config.yaml
model: "segmentation model"
dataset: "pixel-art sprites of 400 made-up characters on tiled backdrops"
image_size: 32
crop_scale_min: 1
layer_scale_init: 0.1
moe: "top_k"
num_experts: 16
expert_mlp_ratio: 0.25
shared_expert: false
patch_size: [8, 8]
optimizer: "soap"
lr: 0.0025
shampoo_beta: 0.95
Rows from block 9 of a small segmentation model, named by matrix and row number. Rows with one number within an expert belong to one neuron, the router's apart. Each number is 500 + 25 x the weight over its row's rms, rounded and kept within 0 to 999. All counts start at 0. Numbers have three digits each.
Before each expert's rows are labels from the 100 images, of 14848, where the router gives the expert most weight on average: "colour at peak" is the nearest of a few named colours to the mean colour under the peak. Only what is clearly more common there than usual is listed. The data: pixel-art sprites of 400 made-up characters on tiled backdrops. In brackets: how many of the 100, against the usual share in percent.
# router: router (model.blocks.9.mlp.router.weight, 16x192, trained with AdamW), inputs 0-63
# up: expert up (model.blocks.9.mlp.up, 16x48x192), inputs 0-63
# down: expert down (model.blocks.9.mlp.down, 16x192x48, transposed), outputs 0-63

# expert 3
colour at peak: white (28 vs 8.1)
router.3:539511505493500489501482455531418507549493492534504532521473487484487529515484562520472500518470504514492484449544510497519513506488495497492512462488492464457472473532523484454458498494527511
up.0:508522537471520498495552485452518511487474498505495495480496480517524461465505496508527505471504521511484499511510525524511537487468503473525465497456447480543512523502473518491486512522479506
down.0:516507507525474516473497522474470525475495483515481428487510504488475481509508500516560526531527542528499473481489437492535489535489511494503489498503534513511520428528471500484473533477483501
up.1:499515513495502515495535521490493493484505467491491472527492508545469505455518508559496483438494490530502515484512494471520532484456433503536495529507510488523510501480530490468514483513496492
down.1:531519548498506517492520488531479506487477503481493505506506502547512504504540504511492529593471517493497486496505437521481500507469508486505486485522504482492550511529530496490483475491492508
up.2:494522488468510479494544499538530499484486460487514457487495506500537489439545513492516521518472520491465449484518533520470456493531459497497476493496494525496509537502474524492511470502516519
down.2:522536504514520517406461539497495499503529550528508492504507476523455526519515525499487495366529511473537498507478462520492497503461489498507521496494477498531549466561501497494461474481515488
up.3:511496551517511501506513565499502520470507539512514514478474515467492460503470468479475494475469561497469430497515480486486491451462444526510501475462493498506514467449487515511494480521487548
down.3:472510495472463496480500446471501521523503545502490431514490505459456454451482477514500499493489511517496511519497551503533519476494525510519476523519466495516499564505474491492502521521492507
up.4:547478539515507526519505494470510487485482482476491464479482507509528519478536538514511505474523436495476499502547502540513509489508498517502460483492476531455556514525524517481462499507482488
down.4:521524491497500512472514540502472527506515513507488495517492498553487517483484521479464440485509500541511508517471519501484513528466489487512468485521507543492511477496490481491480500519511523
up.5:509490478499508499486492523479479530505509496521486426515499532509491483546489502491524496529490496494458526506489507518502502506536529486509553462517515513509477510480498478488492483485474469
down.5:487489460462525496501510499495524471514517482494508587525503479447488505473473496522520479466509508503508504493533532479486523497536499516498522500496494504491494559462482515481521516510487484
up.6:459480477497532474492488533466544491482489516484524462491497521467498537510488502490482488464464510475512468500512493498496472484477526513489559494542483493516511547549531497480494487495498524
down.6:515506512526538497460510470479462542474503483536495525483491489459465504494520490505490511529521492499503485471502477470494467494484500506499550504495559511521521511459485500492501500467557469
up.7:520503518526522470509484493529488496527462494480502514475484500536532487481490476539505501450525497505527504463502534491508485516513508499503499505534517496478551578501515487507518514507486510
down.7:512518476499493496481508510507477510510482486536502477457502497545507534536513519480487481530500476477467505499494501475467492496480496470502502493481543524517529485542498503492486499506526475
up.8:477541497494495518472500531474517513477518507535493499458504520460505492517413466500524485485491489492468500480553527461464516482507526508482544473473468515506536477515521496516479503499480508
down.8:502529478512499485514588500480469526495498500519525451526510501476551448488498496499513464541522495501498491486482563511519449440519497505477521505501482508485478536476500502513489537498471490
up.9:501492499549484503472494514525516520488478486494472507476518526500459491509477508496498485501453554513464539478531485531496479510504509489480574531540484540496501561495582489506505515497501498
down.9:494452498478540496516486518502513490508520517498509453518499505458572524556474485512530492591507493521517507480509538497496474491538509501499484495502545459497497422490522507495506445498489538
up.10:498465539476511511494499496501479478522509486502495501502482475505490491438536473472525517413524485539506464539491520486481511543514531465475461487519484466489539531472525467525497500504487516
down.10:501566538511512522491486509461479512500501497519508497522511507452501507485536539504527508547501509499513472525501476527498515489461520490510496485479505488490554480459480515475494496490514443
up.11:387527546552493479526550522516496509492499475501536478476494510515493515496480499535518489466432519516506521488563515505441486485510431494518539504488491494490501502497507498486495513499494519
down.11:504480434487538505449536450491547522504497526495453500458491520525524470484475507478511490486512483481492477509503455540504512470500527489494525534545537474490491544487506487505473509514503454
up.12:583472478527502512494462460504512510541504518523474516537503441523481490471496463473519482519514513526495483514497519529503531475492479487501496501531499500459538509502562527493537483466491497
down.12:528496494506484499494459484527494504503485498529499517508526496487457491528481539495513488457442483511501496506473508525479504493495503491505496482457592533535507466503508489485491473522473502
up.13:504506508537496530496482505476510461489514499497508479472453541503503505474491492477520489506462500462476499503498531515524528442449461470485497527504482515490517519516506480505489478459489465
down.13:511518498450492503531559516542505498497489508503493459481518505543483488515484503525525475512509483514492527520503495517471499496540487508505468501471482490507526468472532503462505472493520492
up.14:508548529480465483537521531518474529487492484529506514483490460478525469456551430481514494503498538495504450509507499479475487510522455476505468493509524491446504519427495511504530481539498505
down.14:485533491499512496438474490574477521515484544503516457508510508483520457496511504484515529472521525513497497504491450469501541487450493492518473500488520512494509503574485502512458497486508484
up.15:445466475454536463517528540522523527493484513506508503487467530488502474446516505505510523501450489471533485484496472491505482508513510512471482479540476541453542537520505506490489498467515501
down.15:542569522506542486470471519501505523508483483513511456454488572518489503517503533500517473459548504497500507519476475476485495487482481482494496514503509575495538471594504518484522475511482484
up.16:528536528529503529530498489490495508498503485519509533505504476509526462429511474449496511453504530484470511511491510520456510520493476473507468480491498478530490517502478494484523480525469499
down.16:479528516516497506494475508521509501503534497511544455546549494498501529552498515493534453533494513549497458508527492500508500537510508491531478498501467494502539507476501482499499471498503502
up.17:509501520519483511458502489486497489477491512476521481471493471465502502506459510499490494509498512523477508490521497493494524423481516505488464478537465507493509540484447514475489501519458478
down.17:473482471514511500547493488463470523474472495505511502477505523496475526494497500479496503509508547542521516479530523528498497510520510502502451504544544470451500451484482502512483511510469497
up.18:525515503542496481515489531519469517490529455511482496499465490518527513503446497545534501510508527477507512489519519511469480537539492512510454489534485499511522486453491528552483487522474530
down.18:495525506446462516482469523439530509505524487503511507509504496544519502462527505511515486443507487472504506539506511510490491486457498495521473504518489545489516525616485488486460511467455453
up.19:491488498522486517504471488487498518471474515505456446529496497549464507489508528546481490438561457530507530514520487486528468447481488533520535491513485497471466567480502475485492558473473481
down.19:543498482514488501498535497510475504505484455521521552435487502494486494519475557502520475540466502483476501463504533484470539514518488496504514495533491486541508448463516500463498456521443479
up.20:471499528506465521524555466466463472507524507461466513459511467536514468448532481460505491433515532562528485499484512506452529519508497491479488488460452504510470540545524519492506517503493504
down.20:493495499520524501413515490538493496512522526503516441525552479490490484482514553484477517528521502506465493501485519489491516478519510499524471501529447497516503519483516501510516521494505506
up.21:501463523482506491477432440520489492494497514496479482515500506514512503460491515506495471505530451519522521502508508480481502425491494479514506515511439531519480547523452496485491508450520477
down.21:538461483496507510533520505490500494535490499493472468447500488551499535503479554482467512435524479518489505439532520495513533526529509507504480497522553479516500427499500509492468471511495482
up.22:558443520459531500454485480501483499469538523523522477487508504500519488477452499498503497514508478529490523480511517502463518467524511515486522510509446484510492573507507515498489530522496514
down.22:533513493501505503491544490477480519520482486511508487474506538459478528507488483496495459502506530502494513460498525493486519499461500510503482483524477517498504415430495497507483550470445493

# expert 9
colour at peak: grey (95 vs 62.4)
router.9:501484515508503490526476517507514519552468481550485492496473487493471508482487483539514460478492512519507479409530481527496491514495508513502497488498505487466426511497518483477458497496473513
up.0:519484491533491503494490495478489489515499548474469510474523510514500466502432462518513513501491508517439516502515490536517445547513484485468498538517474518530475537503498465483512516501456452
down.0:497494492465454486505491504546487484535526517498507517466500501500484462552504498503529470513499476584510514499506495467527516491521480501496525534505486500498482488545512466506503526490516462
up.1:493497516492524541505514508498472464467503509481507499471481511508510494491516538489525487551511510470482515483516557467525477476529544515518560525510506497518476557513490449491484499503499502
down.1:471455467512514499521525505538507522492494512505502477480520494491525506550448537515464457518508513496510492481511509532495517473536489482528527497497485550502495551519538514509514469537511488
up.2:519482512506502516523463466470496484477520505545487503514490501507495432494473504516473505453465471495505527495505501542508469449492531526479511476518537489498512527515494509500511504513494441
down.2:529528522516506518455492476490519491519509504483502396498512531545487539506518487489482519477490508515493505517488466518493503513484491496509479514512533506481514533517491486544535452485439492
up.3:534481468517521493493501562469483486516507470549513528479492455472486535529469478496507521524495516496539497483505469497524479557475522502503481478515542510464459523476458469459561519484476475
down.3:515519466440496520537506448519473482523509502512516470565511467523526530540524480488532517502527492539505534463497524500473494483530506487504503505482528460468500464406518507489521490477524503
up.4:508512530473459495510483464487487497509487545536466506502537453518509478443486486474475528481470517538535499510486551509507478479499521493504514484480494514539504469466510462487476492476483508
down.4:449488498486508489479472516541527514503513522495488492421492528467459460521506513495505458534494523501488507500470458522475496536470487499502473508541497498452520547436522487504498481488488515
up.5:531485532497516485501535503506482504489464494465461464486483488529502518488490501536519484482510508554470483472495478525471461494456556538508499522475515472478482508483494478493521510497481498
down.5:508490481473504502507509480497521495499501511501493553487490500547451502528507509503517497508498484538503515495465505488494518524490500505509484505502503515494477408459517489511511505483499497
up.6:528522475518490484493534490518498521513499506530463532520466467513502507486494549478533431502439485492480489476483510515523505504494519493477512478521508503466521499476467469524528485470511466
down.6:500516501515516512473470455501485527488469467521505439409458511438457518503494479484491527527526550507493456570504458496506504478471518505496498493485502470497502458498470487518474580534528494
up.7:492472550504461518479526511517501453469518506470468481498494498495516495442447507500531524488479504444465464483461537522511508469466569507467504525470497514482493542482489493482489486508476516
down.7:496529512523519500522507476490493505505479495514501516459471515461504477485497466490518474521586546504494497527537489504490508490515523503500491484492493508510482511461513484513485597496569504
up.8:506473466489497469495554459522532540473452464506504498481472491497524524443501522504513553459493499491535534519483486489484451511516522519515492501526494540476449559453478470476513506505512529
down.8:506512511486471515514541474414494468495501485488518494514492521506504497563506442503496497507502521533507468467484514513495501500522530481503520504523512479504498433545516510510509537485508492
up.9:527507449499492510509483484500540528464481527513519509453490442522513527514503550477450514535503478493530508495458489540494502516476488490492493512529442503494511496535518519508500455452542515
down.9:506515455550521493512547452539507497510493494497527489484498515506498483497496501490501494493488517505487533487504481520537474491529497485482522492524523464473511582420464482537491569507429524
up.10:451527499526540523491495508508499508496468482510484489479502499477466508530502499508498538454452478492504523480527522497481525427487550512482530516506523495512525506466453492556501476497495500
down.10:522470460454475499484593462446509515497498522503513528453479491525500516542484513501502551513423507515483471539468533451505490479499487485501526501474491486495519419536522480508523502500482442
up.11:488514495494501461485505505505554492500497461548527478525511535473496529476469443512496539471518509507527538508492505478515504481537505509524477505518495525496522509468551501495530464476515509
down.11:478467477519477503480454479465478492459532521491492562506507446514524514483519558501498557475410488493490509518491516515482492505458510515504517493471527498500531498522489491493519431475477472
up.12:498533473492526511537470497496506509532472493502521494516499472492518487499506486516485451448500538501532505518509492508507524515515511500508490538508446526472535501501503470478505553485489509
down.12:470510521489502507519550481463475504494498492497505516518510532487513512508502498503482437483500511514490484507526473476519524527474501496480483514515466512484515548455498504527494527541496504
up.13:515495538515460485493527486518506494501517532514453483491525469491512489460468544446517567478493506499485484526476524504482525514460474529521507518462470511511544512458517498493499456514478478
down.13:491515474473519506527533496483503491496492507519503534477522508449528508486517466520524418515537496507513537488505524471487478486502498490492494504538520472466501608490526490494540565525494512
up.14:504451542495486460514524500522508499527474491485505472523490484473519505462468523493507528481538523515520533508460506509489528472554490491509508485523479494460433507460496516474482461506522509
down.14:521456465513487493499450501480478504467475524511504547492502497488512526494501463492468459509527485474493495506511528517530514479448529509520499478527581466542539477554467505513519521477520505
up.15:496513529494498548469488516494486537471518509486503513515503480492511462505555477495517574485465488508484471531472499476469497471447512504510487497521485513537513474554491521543510497507517519
down.15:487505471484502495522548519502531508467503509501525489455489454501433497486493496517512487532517505475488486497483498498547491508491475505497504514466496552488540557572519480510497533490435522
up.16:524490494580491454521519489507514525516478482492459463514531508505481465488494478499508446572480463497509500479524502457505486512486539496518526498514534477498512514490526476479520421511516509
down.16:506511456521473506486458458510508524477512520529495543519527492479501478562459481527485504490462511509526463547508499538502506478501484498494516486475530507508518565486484488500501478512460465
up.17:477532504469497443524527525525467518456486523512514505500515481471496547536521478519507481461564509542472522535485458482474499530506463508488492479512480486488540586500501533505486490523521481
down.17:544519535485481482533455479482470483524511496492507536536507525520493551491496506485526495464512470477536542464509515502500517501500499484489498505510503484493473580423457502502510536503528498
up.18:509500505489529455492576498543476469531482491512486503561486490515530509464495502449478562495503485468522513522546524472530523507443463500478531512488497471488522514515517490466504484490451486
down.18:484525498499450502535434512504480480470522525504498543448485500484487548475503514504526567528470477505504467502497551479515511518516497488497460485502525493532476483605507521480480479493539459
up.19:485475494506509541501496486473519472493493454488491445488513478530486434471556508510480507476489510471519488519461531481495507487538539483566525472435512492476507476535481520501509499505504505
down.19:500480493496440504457486515551530486468499522501518498526476517448473512493490507493518447513536522475479468509551520535479519470503505488494509491565437503515494546412514495497520481508498515
up.20:521481516511521521522471516514516522460544486518476509494492474524484492522485488495486433503466502532490476475479495500510502500470519529473512485478485471495483479524525514492505484483504509
down.20:438561453478488513509483469514500476491495507496496492480491527417490476476473492517517534555502505510476491513511486518525490484508485506501507491453442534494517545439495484511499487529477467
up.21:517505497498467553511492492472478488498477477531526466507505481461501439473530494499496493464499428464518560529514532504527504481544502505536521490484490462515508519496502462490502489461511496
down.21:479487494506500487542491505477471497469515492503491486483494537457485489497505446483530513472447469499516483482501496547510503505476494495491533478481519522512504593494474526506473522482476496
up.22:515564469527465514537534488519512488491493451505459540524507502482476504489490493481510517447482466500526482517507485477508498516503491524551517497470492493464478512481493497481531549485504466
down.22:556505497483500479510475491506481534509546501498498492502488506423503467525502527498463495469502480499474533518511478496513534484503520487496488493471478506528512449520508480511476512525493494

# expert 6
colour at peak: grey (99 vs 62.4)
router.6:543513530512479453542487501503499519514433496506491505513465454502500507475471483533518465467496501537485476447535475465502498512493484529473470497482498454463454529492497483456490523502524499
up.0:509488490499473504510477491498502460508500505508486517520460513498481485476523472487487572480499493411524512499505514527525539531530513462509502481491491506518499501532517505517492477491509519
down.0:511521507524461499471539468513510494477510497485497472513507506504493525538509515499471500500474489530506505519485482496523513487450510491521484513498428517473505505621491472501501621506534520
up.1:453514508481449506475470515496533536501464500476470475532480509505505519489499533457515507455491498481487477520469479551485490506492501488490493475482553530512484558466510502475512528489484467
down.1:547453522480533508478525519523466515516530520503504481518514484477494454551505505497501527490462462498471523479528459497498469501493519482519511509500511509502525454528514507495510524489454499
up.2:463477468528500527485494512507474517517551485514476514497551480485499477485527548492501455507519511468525507513500492504508558452517496548462495439501507508498508547466465501495494465475480462
down.2:510470520545489507509448491537509492488538497511505523508502482524467571462505495494530499504506492504489508479500489503491477505520488492487531488500530482527510477409494502526498386516507511
up.3:470509514513508486513546482505528501454510516548498462479524429467510513505461499511502486455518490500478472511478514490512495484480510512509538498505488496513509499533462520493534466494467460
down.3:462488487484499509482459493537500464518518507511514606526492503500489475515516484479515478492452483472525521472509507538512466497535510504491502496550545508490515472418520500509456519472475477
up.4:520476498484460530482450503482485463503526524518515523480505466499495482476478511520526525483463520462498452513519501542523466505500515520495464453537505534533559576483474489482484470501511498
down.4:499463498491501508486476510505518537520511495497516501538513496520525486495510485497503520511455508467498482491518491483483499505497479494507505498506555499488538554474470501513509357502516497
up.5:500518481508494517517513476506491532538505457517468528477496539479492478467442476487515533465523462469456484490524487486505503497534515479555526477511480540490471516486461568500518482497492486
down.5:514522464479518498524404499515482549490468480501509451492525462494512516485507510485508492460507491509471558469440493450510527521488517499517509508480542536495531409458518493493502480493516487
up.6:471539471507515486472544489515533506536505498523503491491491473483502486475504503475479498472480463459484500501487510510508534498483486479480526499537465522482495509563468469512503527546503511
down.6:513509531496463512514530491493513496487503528508504518478498490487506515507502497492526489448454528477488478490491491520487518499471538483527495512514565506517514509465500487494481356508455476
up.7:472488505519496510533461494479497496482543460522495505535497515487469519489520504478488434437482508528448511500510476545508495507497505506525506517515512511465515527505519486493493521486526522
down.7:536492472518498487543503489448479480479527512507516464501527515466473527494493510525493511503562495481491503503498504470466463500504514497514524513449500503492462548567501503506548502526500489
up.8:477518486476492469535570489512475516488542443504469471469509474474499501491480527481485486451525471491497507511492507556468507497494518496546497519479455514452481559498529497517535533514499463
down.8:547530507541500493512505516466470477505519511504510543489506528493486539498520500504497472465512510505476512477475481504522484496468489494496491488472502479479485424424497498514493543479501485
up.9:491493526477488477529570528465479500481487476507502461455500484469509473484491511499475524463547457541500495469507512538509478485531520500516545472463502510497467579458477506490524487498498502
down.9:533490487493503493517481510553474508477523486506481556478514523478487529513500536509499509490512490530476482527470496487483489520481505503486472500486491524499532357508493494515492479517497496
up.10:501528475504505544521506508459530507461498523460494507509493509503489455524495527500503482535500494513485459498518505470479465494498534497471487500507409502469512508499502476526485510493475527
down.10:470481477467468504483498442505491478507520521509484485513498523502488535493482477488493473551539498517491517528508562529512527501540509498497533507479488502571496552474502492494497506523498486
up.11:507551492517500467489490506514525521523474482527495528520512487436475498486512462485532473485546483472472501516524483527533486501550487491503503474492490490466532554489450484487517482492517485
down.11:486522483496531511459510504558491477504538501509483517449501510492523514471500490496462484473495512497488500496517507538513493500481523494494533484484519518478512399475490479515464412512504511
up.12:535516487489506490519445509523471498480518535452488484478430494492490492509528467513488510478475511469513457545502492525504499586449522480531476491482515521481506502545480498509480494471494513
down.12:498463468499516510479529493514489498536532513510500548534481475487492519481495468503502544528483500431532522507501536500478506492534488493488521496484540522524515552482483502502516384494521510
up.13:526526484494513474522500499500498489495492521479494498487454495494508500458512444512508466497475491511506523506521499455494485531489490503490486517502514475498495488510523496511536580511510508
down.13:487477514503501502504515494499513491504518513509494509493522461517533472508488519492525530471498501474491465528501513491505510497511496502503514505513529515504512521448481498505488329510503498
up.14:541515482505506498523555472550489496502513466506455489518521485519518508489509540483516502428559464471512507527505513497473484482528515525508517501487502489493491526487541510502514514560474495
down.14:509509510533462483567459517429483446471503513485514517436508489435479512505494496503560558528527503519483521507473508486514494484535487512498519506493551515479505439553470490504493478487539481
up.15:525530477505498512516504497507495546511535512497476509501509473492469520478476458487532495456517512512504517503478523522474517536532453499436534501484500508501482532477491564498497497545456496
down.15:499485519458520524471490472538481496516517513488504464531504520521542445557498500494490498444523493522515504513499522498493497496508516503500498479502550527486512567513512522484484478497488503
up.16:524481496504493529477523536481491477482471459487477467516532497453490443469527473493512471498521495450497512523495506488508511534556517514518465509471454519472497498482517487491497509499522551
down.16:532505501517482505511500499517486495518535523521489463451506478507461454517492486487525443496566532458513494487495516488496516515516528483507558500513539505513507532456471476522483494525510509
up.17:539483520520505450516478504522489498503521489470490468553533463505442470472515466492489518493547460512498470525505522466470562462523494522539531498486466521517491506484488541471486463482494495
down.17:498497466491529518511423480497497493498525525516519580452500517505448476506513493501501518538574484498483510474493505489499462481513512516490516498526479495451524514528474503493486532491528497
up.18:486514492471509509486527463454529496499479479560527493497521526491484457483465493520502432469459535502493468500521515494472487502478535481461488486505529518455493540493475473496496523495520511
down.18:521499490473498493495504500515496508468492498501507483497507511474544545542506466498493540551446523501512502474479557513485518520483497484506512505507509511486476492563498491470485533504473511
up.19:493490509517520486547480504515513533501461543488497486493453482521499491527512478495504435535485511473499488514480514485485509507473490488496501495492505500482482517534479491517486492510497506
down.19:511432542471483521486494472460499495526533529490497491498479500510542488457511511521516483517484527500511505492506504525486519488504517501510479488514574491502553587465486510518476472500483507
up.20:492475510501515505512499483498488464517484471517511471493526476497530505443515499522502471470477540595489474501479477508482499449515442526510512499487490493471493509457516492488534525487482453
down.20:494498491498491494490489489431462482489505502505480505511536562489483538531514481507496522513491508571525525484512515479491505505467506504502494482477495493484468427512499505518534617500483471
up.21:472453500475488480499465461534457486513504509476525533525503528529491461522444477511512469547536511516460523503525475529482463497520496493480489516494505508509473486524473540537499511472489536
down.21:438531474515500495495449498490522506538458459500519441442479526483504525484490529495508546536521520491472533547534527441493536492507504510484520482464524498511498488489526496506512410509453505
up.22:472522501450489550486549473502512453464524524462503491527524477470524486494495485498521504449514481485521513512519515495491473489488501480489555521510515495513539470510527517513504470540523518
down.22:469484516501495508493528510522525496495526509500498521481508450531496497520512523492543484483499502462508483463493576512503514520481506494489503486541495489498496482452517503511494332511527511

# expert 7
colour at peak: white (40 vs 8.1)
router.7:537504508493490492504483456531422517537494489526494526519477485483485537513491561518463512520477512515498482447545508493512506503488492498483516465490491466462469475535524488453461506494525510
up.0:533494490486534527500548505477528516479494512445512504524490497549534514497487537461478511529476478522485512525564540490517483511493499501526460512491517499472497528494473533501487501528509453
down.0:489533515506517495446511536519538500534496503523496496522496509491473507500489496500525466406503505487507518525494494513510517508509503501505507500550466521508519551362462499514535441493485526
up.1:462535515472481505506481474481511503507487499472497489499495491518495474508480466502486517499499480479529487498490536497478505466531500483522508483544462514554475527512540489545535458448467514
down.1:512513489488472483526536495572493506502490463533500485500508498466495510548489544514513517550508491492481472510511482523528497518516528472500514499506539477488482471479468498462458521488495526
up.2:519516497497504472466475531484486466479512510539488472497497500504470525449491487497469501470510488472518495508465500489481476535468523506500476528487406505529468563523478525519503522518507469
down.2:536542502492549502521508523470496508514492498500484549491528540499452531512506496520473486485471517483467453501484503450511513517491516498503492489522490490486511443393505490518476464500497531
up.3:480557509470519449478461498543470505475503513484461493534495483504516531455452510506492506519495514519532525470531532491535520489539488468466517499543503478514504587463494522475482504524515478
down.3:540486497510486497547513486496496513519500509503510530488504523527467538480495526516501495418497534501528480484512570519533527527481514492498461488577557512486516453482491508495482462493493479
up.4:469515473487502496512549544499484489519491483519484497532491499493526493472529473459488506461472475491480506489490470535506511478461468491536484490522474533466525512491527495495459509517537521
down.4:555527511481501508572519496470511512518465482496479474491487530490465476543500476508517505502527509483521477509481499503466461481507517478500494506456477500490491516489496491471498450489556516
up.5:478464531501495531477488461445491529500482518500507514498514540498516487548466531498513481559533516527453493476542484457451502530458493489487546483513480473510477461469500505474473510557493533
down.5:471493469476502489505536478536529502509492491516490497496497488465532545509442467498533474455512521456482478504489543516492509490541490509499536512475458483547493549506544493502499491525501482
up.6:489446507495505516488486499519471507504528465500512502458479502456513480469505490528505479461529520498573522519519469494498482541506483532477498483512447517527515546546512488511525495467521545
down.6:552493518506493502503539502490487514496481528506483460495469518499467578518520500514453531555554485505498489463510499484491496483503512492504505487499493509538493431599496504500510502512514494
up.7:503506495510493462515495481531534544492501482526502503490491470477495498458474516504513476434442539471518493452454453493512523507497540517508492478543503514480479516477540496503499507468508485
down.7:524538528531483499494478486467480497491496495488463545527502518538499468509531515500486513531496509513548496476499461517492479479488521504495486491455559490509522524460516505486494517467504499
up.8:496480506501492508499516486479513473485518478487509526500515507511517507468462474512491494481495513482505546487518520535535492489485490509499464499504454480487497499487489507522532479517494491
down.8:524532505505503510485490516479494490501525514504497484498511526527508509478519524502452468480519487500490488517510472499511501505492508497502494509512482462477519445439468496527510556511538503
up.9:481519491517479510481518550479503508521525498484518471456503484487487503486490488504517517478528549444488463485479469439493493461520518496495511505508502516528511475497488503472476533526541495
down.9:489526504501521490473505469496472534518494512486483508474482488496551499529513513497518510521499511510486428524526553537491510505526502517505500504496524441522507538535502491490480498509496514
up.10:422445485486507505497505472509496493519483519506511456502476473529504481521502478486514507594470525515489468493546477458480509519502504533489534487511464460548474511467519482499478464485513506
down.10:469478438496542489501521511482537464508495484508519500473523494452519530493426513539515506538502512506497531514524507478536486477558491510492556499476535516498481533513507477480518529526521511
up.11:518445488481480491468488461449517506507522497522476455495515508518501524458541484527516494557449494494502466510499498470472505518490495543554512528472492483557483484521502494498494491473502501
down.11:489540457533531505485510486515526527505510495512495515509503511488482485492485579506518469530448525491509507481536503456535504503521516511495526502490540447491491489487519506464489488515484483
up.12:523489489529530508473497560420476504494502497530498479464494490534451461436470494464475500503471515467526478489474482440485493527551464506490512493511519491532525509504500506494495487494568531
down.12:518542484517499505539508484507497497526514515497521541547472514523480499523471479510510495491468524459494478528517515497519507489510486510483518511519474499463495554554528510491489467493501497
up.13:511577545516520515503477503538501528515501486526516489478518460501523489463524525497506507491461538497518503510498515519483523531474492497491516508512528489464484583454500485518503517488512508
down.13:533472516521455512470494527490498504499527510493522395541504482503517465531494515492479515509494518521508462537533510500504505515512517503504491512504558524463517487583488502523497510509508467
up.14:502531592508469491514468509491473522503495532498474497484497497506474452517483536479496493533495470490487517483486539514475517570540509514484535463504461509475453531557508499495492465496481504
down.14:482467439473511485475538491563526495535528499505509493516505521482522507464473483496500549508477497532493493471554499509515491483513488502499525498505505509505499526598519496485478510504496483
up.15:491506527483491477495481502500507497506493517458516507501487505532492502489517460522485500513551488534479509514460483497471491508455489500494476473461483536511516499512478502521497530511463499
down.15:480494482476553498492467460497523507490502462511505507555516506472483483525484539512509501529536509516475501500486470503471510501535513500491528461533483494499504423436511501494533561509481521
up.16:497514469487485499465515493499512476492512500535549506532501521507473523466491499491497516453487515491501527511513484469501512512464507482485472485468503532501490495494515461509489514467510480
down.16:484496516463501512531514463478472518506491515487514480545524520560526565513521506498488470524517491539496456500484524500480478489543483511513492522537436508461458476466477476500502543484539499
up.17:478480522484502544524546508529484520494554481475486450501510476491490465461538482482457496454456476508488522529551495484526516529514470492474486522509532481493478542471512485507496480473488468
down.17:473484518510506501503470521430486466523474500487526528448517505543463516478514448497535571451451474491520540512506511520485479524489486490505512503498480541466509524510526496518528492499575525
up.18:443451509489481511510537482531489489512464491504509487526477496570556494518487506505511495592514485510498485483545495497487508500479543522505560526474479508536463520482508495470481504487481474
down.18:472481435511511496471496499491562483463484493502508513489527498462528508459459544530508480480482494522504530488483485508498499471528477506506529493509534467529469447427523505488509483548513488
up.19:493478516505476501499486476468477520531501497531502505507498559475516503500450489510473481522501473550427463465496490510466523492489513496495502507475449488501482542509504489480480495516501462
down.19:476501441538526489494527443503528488483487503521510527458514521472459498501493560516518487474464502512495513503498474437476484472486490523504518502513541489507492528450494492535508561477479497
up.20:490509513504500516519466469511508475452516508443496498512484476516524546461491500486466486500473475488563540517501528507522528470486467477498467492505478477501492537473493505499483518505508472
down.20:513484489487492500509451536521492499531528504516521453503515481524493518516513536520476610460489482498494482491528507499509513502506497498487495496486559528460513456544516513488480537506493492
up.21:491473522473450520501461531484502495510502499487503468467508466492539502482468511462530532526560473498480498485536516497461456500481532480499523489515536522518510564507504505475517503470467502
down.21:504526504513540490527540485473532475460516497506534525497529539450509478534475493538517457512508527499559521508497495463514492476521508471482515505497532484470458442474501511479523480519475518
up.22:450526493496497514470502485496505487492522488499514525504519499506540497464514486478507511480466484503501495535515544501473471502503481502494500516492491502524471552482494479487506477499523480
down.22:501531484506517501514508504479491523490486502501515435486506512440525617548530552509485512539500503487483461510493444505535510494479517486501487509516540495489528496494479486521475517525516524